config.yaml
crop_scale_min: 0.3
isotropic: false
inner_norm: false
drop_path: 0.1
num_experts: 8
shared_expert: false
widths: [48, 96, 192]
kernel_size: 3
target_momentum: 0.99
residual_init: "none"
lr: 0.0015
beta1: 0.85
beta2: 0.98
lr_schedule: "linear"
Rows from expert 5 of block 7, named by matrix and row number. Rows with one number belong to one neuron. Each number is 128 + 32 x the weight over the matrix's rms, rounded and kept within 0 to 255. All counts start at 0. Numbers have three digits each.
# up: expert up (model.blocks.7.mlp.up, 8x384x192), inputs 96-191
# down: expert down (model.blocks.7.mlp.down, 8x192x384, transposed), outputs 96-191
up.138:101102144120122096230147170099059119157152123139180106125063075130171154121161132124194126121139153103161129133200139120176162157110096083145121158127181149123133095149131120089159144121123097094183150144127191120126120129136195118069116125148136172109135110149115087115176140170113139120
down.138:155146159167146102137123166178158108118148118176098130102095143147168138163121108091144149127147091072142125113141099187107139093077101099162112140143162110113119099152140103128158106102128103166148096100139127122190116128097079132139101119159106077103123119141137137124146088146142071144
up.139:151158153110114153082164141133102145166188133133059049153081195103112165128146104119122128101103087124160162155217110170131092096094095169157143130103101136130161171119189137145134153115081159141150076127114119063136097118187104060109137145144086123194121117133110077125102078157161132110
down.139:150119080117130082130173116114148121071146135175151142100155112162107118173146089153139111144106139029140152168119117106155142083063170136089143126131155168073097090112116177126163069168169154189211172123134076179124174102132091126068122142139077053138103180163180117155106121115154132104
up.140:046142193072129134115164118078055122140106065149164133140142091111132184115090175122165149127117116093153129107114147091136104157052142122138119111121122137116154150079135127120178127119113128141123108074141136100173134135143161159114131131144110108153099093078105148160143208191113093152
down.140:156107115167166165142130127160077129153121143090095130145162127115122101117161163074084130102108094255092135087079133033140167125083125130118113142160133130105142110138129135115121126116116108112120115140144168127098103103151095060126149079131109141151126148084073098180088172183077102106
up.141:136158056129098158156143114069128145083174196154106122145164071160105156116150136107109207181102092089122114131113157118116133184101123147151136111032080103110129159133127133177163109034137173107110138045134157161133134108138134128124085135116108119068099152130138137148167183129184134134
down.141:108127163085189138205139168153118108111136139125131069142176113079139134081163082125166153107141123211148115102080078091126080136101086145140156156111179111152169135111135104121110102173067072094151132120174167094105145130111087144099123054113087202153111143139133195128048134139166145100
up.142:141127116115100129118110093127099107176094133128132093050108119111145199114161116157134112157160181077178072144191099102123098115126106090180146136171091086103131092105107099133163103080092105134130166076096162088131135070103115107186116103138074120124081076080218178169175088171103195102
down.142:191096151201074173108142184167142110133143127140117029096128121079126111115118197072073179055178109166143112160170189125081113144128139097098137136115141146144148149111161168154106097085139068102112124152155152143116148148141137090069126109171111102113111144081170071099121127167152103168
up.143:119195043138198245142162188144083128055136180138133148105111117072155112135147098154106112127103094098156099136138071158094137092138090094203095156168176117119065169089173166108113122125151143158157114140162134175136138086130145081143137038125112124140120139105186142110093082169093077148
down.143:094173144145141092121161167129098108079126065119163157095135140064063108095081139166139117127133137088210145094136133152131148094109076118106045144137078116105099160159180065092070133080123155090071154130151202130163046116161150121155148062132095090174130145089165180146072085153050145125
up.144:124157144140082128119154134146131139100138149118115070155125142145139069182132129123127184179088136076115128148093164188096139164109140148169147126121081097072112099118166110130165071149138166033077116165120168130110142117116125138097155114101094110124133134122153075123118134134091144145
down.144:147066160137081160104182139080156101145135075099140169146092106123103084194182139167169107176076123061150139136100073124144113179098154107066158157178182136204179150118110183151164143125126136138147062141059135135070119103136105182123139135151048107194164175120135112189072115131196091085
up.145:115159182160114153107125117142042130176119120137163095127133092120116177139174163149092156102127119098113152157147113107202090135119176152138169117125108104124181175117114149148123107113098105036163096096105067141163202113115109070168109105176079095132109072116111174151136145141112159129
down.145:167163100162101189144161142160203176119146127115134100073203121158078163111148166099083092107163120153078082123112115122120157124058152132159157149142153091157166129086098164112080103102158136101080096179146107165118168139052101101142158135133142081117096117122148082163143089124146143140
up.146:113157150144086129132169146127137094081120161128140112116150046107200145148152107077136111126101131134116109105130118099120100122147126064118105173141181112093133039196200137109142143102106164115116175078157095155138144070116171185167134126155114117159094115111115181134132152188095122120
down.146:131133099123165161131154059134077156123112118143130121106152151109072127070127114138083093115159147195149173138127136116188125138140099106117095158166142160115097067144134198147116148110141145105121136134114153111092116112130167112123128125129134105131108152152186106119101127164139102103
up.147:137141133086078152173142148133146192092082103137159118151181143162131119087150154126188114121125153106152105129169151087114176088000151104130169135087110153065194142199172130084104094162080111159092117112125102108128098152108092101125066183155147131101187133016109128168150159101085143143
down.147:123130103100143169108108098103114121079155085103106108167089161089103125127092151065170111216090117092054140150087168170107166068149185160099145112174151139136060144122115095168141131076100158167171104176079017195152129106114105096157110204097168056156144125180111146155215188103054111134
up.148:137136125149111124083100125136151147155176129160160136124142086181186136113148116111147173193162135123152162178166107096136201152109150042137133029138149140081112130069138149179089109106146131101085114106080132098132133056095143151132117103134107116106122043120158166086112065110101194118
down.148:168112126141187139093136075080132091118124150131144132085073162161161110117084136099118108154181138109175098116159145201084125155144107124142133099129149091077156111153171123164184193117141141189210145097127132112132131183089194110089127129194106138147067176146132128117095128144121081117
up.149:089132116120122151136068111159119140100156111172160093177095109127119114140166117079159105088099117118146144116120165121112148139100115164146161110123091122089159097150065178125126121181086153087132138104128113117111152128107165169161134148126135094120128081090067166144113166097154120142
down.149:137085119081188151156071105123103176127129154097132085119098187104119191084137166110070138134164087173108127195139167119135192101183115129159143105127100155108114093126157125140142143143130183136120122166112192097109107105109151089160059068056156159146152096137100116101137148104095132124
up.150:130114129031057156187131112140135138162120097120155156130199123150116125140124110103190144180136079135108135126131113112131148093073185132105172112180136128088110124160100097180131124177120123121099083137088108100132106086185123109146129170124101143116107112114127146116134128088147135127
down.150:176133175133135148094114107178144158114127076115118147122113177175108125140111131108119095152122123118098119120138108145083136099157178154122111087075142146157115098172164133161110139128080181156126146116129088154195111128127159120117113159150167109160212161112158138159186108113071139130
up.151:169112149093110139142159100146078127126124104092111106114124047134105162098149142081113138133129108129159137143167217077128086150151162136164153150131092113174168130130114137127153124095145146133140123131072132153169171114124146142180102142162111112146156125113146210174147133145113146109
down.151:146131116191137119179126159163128150132117142120115080093180120124110129149111172092078167088136075168112103148152133137137171110135101148106154148175115077185104127099099149140071107077125080107111121150212136115107133139123106115169129144093117145129157137097162135119115118150123111164